A small autoregressive pixel model, trained from scratch.
Model: arch transformer_decoder, width 256, norm rmsnorm.
Data: trained on rendered landscapes of hills, water and sky, 5.9 epochs.
Rows from block 4 of a small autoregressive pixel model, named by matrix and row number. Rows with one number belong to one neuron. Each number is 128 + 24 x the weight over its row's rms, rounded and kept within 0 to 255. All counts start at 0. Numbers have three digits each.
After each neuron's rows are labels from the 100 images, of 14976, where the neuron reaches its highest value: "responds to" is what is common among them. Only what is clearly more common there than usual is listed. The data: rendered landscapes of hills, water and sky.
# fc1: MLP up (model.blocks.4.mlp.fc1.weight, 1024x256), inputs 128-255
# fc2: MLP down (model.blocks.4.mlp.fc2.weight, 256x1024, transposed), outputs 128-255

fc1.649:117147129142125154092123091123127128100117108160163125075097138107131083127175128116096132142088122143133145144142150121146121144118149113146148125134182103132164127101101111179130131105126106175139145149134116152122170111120138122104085127131107111096142165123138115119150161167166122137093171119103122111119098133133134146101145141105127120097081098121158151126186102109092139160096
fc2.649:100115128145150117112120077100126113104136136085133166143142121119126155127129114114098147127152107093093146134137103083121069114141153130125104127132093135120149139113128086129091124122170131127072113110144128123125096114105154113137139099113096165105102097119118109120108107143157094126151140118149139170164094125069137126133126130179105141084124154132122141073126099123118162121126
responds to: purple alien crags; sun or moon in view

fc1.428:156163149110103099067148133152126127101120129122129109127101125098110129053143120153112118144160140143125119151085141167091112112119159118114147149121099142152142145085114124107132130115122178136176130131103155101098117088145134126183154100136128137118106168158128113114152154119119127158177126102132122147154132125095117151142115144130131130128120153098146119089149167120133147160098
fc2.428:102089124126141176152142142159125109127143121174111105135101118142115172128119112177132102100115061114151124137157127091107145131124082128103137130113129148097099121175138101115149142077103145107092144153107148126110114142147148134119157132107124130109069127129107104162120091124143134117099095093168137136148106114166157093095138126147139100141137147141123144174114135150145140120097
responds to: sun or moon in view; sunset

fc1.572:113089106196113090105097122175130186120131149109113098103110109151133171146190122143165106114107133073115123141101139135109096131167112100136153101105111165086146134131095150141144127125151184139168133126137154105152129148120153133098114119131110136155088165140133129094098170102084154155110114095103140119076119123112184098133110136146143128122161162097141126112105132153149124148111
fc2.572:109146139114119090169154095076140120141176083121105130121131131090101165108132112069138156161106094115119091105134104106149118144096137161139131183081106107106122100137085150150116142126150128096084139147114149124110147135155113164123129096116133143121133112115122158167112143137143125095145178110128172147127135158168107120136138111117123146126103122154096148090128107115127130154116
responds to: sun or moon in view; night

fc1.179:170086169101152165126125095109115131133120141110104088097114100092113123143189148152151090146094146117171107120135131115156101147149088111112146087143132135170138095159146118130112158134087114149139154105132072109102152098177109136189116141113112138112111094158157129145126130135142174149061153101101130100147108101136123108135144112144098119099128084167087190163111128121094140138154
fc2.179:097148111100109138133127077125110100144107117089140137150143160110089147100148181141121135145121134128104107136136158136147123151057112116127164119114099145112120114148125127108160113162167117122153165165087133144154069129118095109119122105107159126153085170051129136104109106158150125087128110184131150098136116128129158143138104137103089166127130085129136114167108117146134113126136
responds to: purple alien crags

fc1.569:122139135081106155142112167132127138125131142148150099112164160120106098125164129140110116167139106106091121098082092160129126129115113130149140165122152104124113131121139191143158142117135134102100108128174117135157093129180123140162121131140112118120115165110130115114158140139114175161156144086100138120112118152106087100133135131111135112172084120133143123145142125138143105110139
fc2.569:102123098121140122117125157132171130138165132113154108139152127165129104060093148150139099165134148109134112159119080136119131137118122161146146123167097125128120139145151151123170116140104088122120124138166115129126122132129133140196127115163106060118147109108122117170120134138163179140121185120128136097135100101120098124130153072121107126144089101113161137093148115168183142124131
responds to: desert dunes; sunset; sun or moon in view

fc1.203:164162119165114137157148164112110118130133138122142114124195141154158113128138112112159142185131149076109149131144119125171171130156120125129161144116098186124157104106140144144134151085170127136112131116142151144138150128116143143100147169131120132156112116119126163091100107171170156099122123126141139130085167074145103171141130154094152129120155146122098153156128119101118141109100
fc2.203:106154133109135141123156162097103133114097124120160119108157111138113099137115173166141123135108097120099131136110166144136134147119145099117135131124135129181124109060093137187158120125141137159113167139109133150143167141099128128112139171105148142072110122162145147127156086124095109065062128111141120164149150116136116094110131152132145119147127116126147129150098102083128095086151
responds to: purple alien crags; sunset

fc1.21:123120093136138103091081115131145170093096145116154135126155125120130136133149197117100104164155122112115096125177182153116096107126112134124121185064136144086121118154128112118116139159170141142136147155087108132122127157101130131097112116131144140133124113132142120118116093093144150130121124108127112118143085148151143132096111158151111120154123158116126122127142093104109115129122
fc2.21:112076127107168106160095116135134146127104085115108123110153087128116178124091101155144129116112138131104114120137087153142106108134174107111147139112133144136140126103112092131113138120132124147094116110134176110128185124144099144163124130127115107157136156152176118127153133148122132166101094124151085118130128135104091096153129124126170089091067125168149111127138111113152139067145
responds to: sun or moon in view

fc1.440:101102135142175103078122113095113135121117120183121182111137109157141085072053102158150131128137103151136149152143136170151129155113092131142132166157126133119142148118132164148124115132104149119145150107107189126121121130135116121152196108150126127117127123119143141103132163145110102129140182148105178143099131096172127098091116119147171161126124103151087173099092105116131166108172
fc2.440:101113133097080149091123133174111142155081132112122071137138124140133106168129115129122111115100122123143158116163121107185117157138139152140141130112121129142135137137161091128164095139127122122123105166136124152112142116086101083164133128112119157127108121112128099141150160067133168127147119138145128136115115080181144121123142154149190150159132145081121093131109119109132160120112
responds to: sun or moon in view; sunset

fc1.318:161139153110123116161123117161131192143119106104152117101148126126136121134122085130101091156160126162148115152132149120184136117104082129128157124090126117107128137124138122159148174116144103159120148110122097113114113127140128183097123161163115130137072162111083157146100166124116166098082117135125127104135092112114122117176163104071141108143171156150128122152075123109115132129151
fc2.318:116109112125105086156119153119139109137118158117128123151107095125079191128091116124122155105108105118173103114102119153134122158124145117091080126087085116131101108146144074101131090097123133118107130128153123101124176122137145122110149120171129140094136126122133144089108113163178127130115138163121120128161141143099136099102101169105134090090113108146116129115096192099117120146162
responds to: purple alien crags

fc1.719:167155153115113127117123110161115138085161108155105131126198140116113134101110147113120156166150128117116139148142169131135154160173128121132117125124131133124122145100158188161160166097142167097102158144154201164149090127127099119135124145116152164130058099089124155098149144109113154125158122143160174105095148088123092127115110156112129147152145133120101193135098193136120108123092
fc2.719:141103123119137117135178107122100112107096120102128121146126126144134098099117078120155118111149119126114174128159117131109176118113087100121122058127173100148137124091111117142133150129125149169142121136125119138141118090165129127093124153127095122114140174101137125173115091129153122108112163138097115121099120167143126107130120117160117113074114166101157166141040178129129133120111
responds to: sun or moon in view; night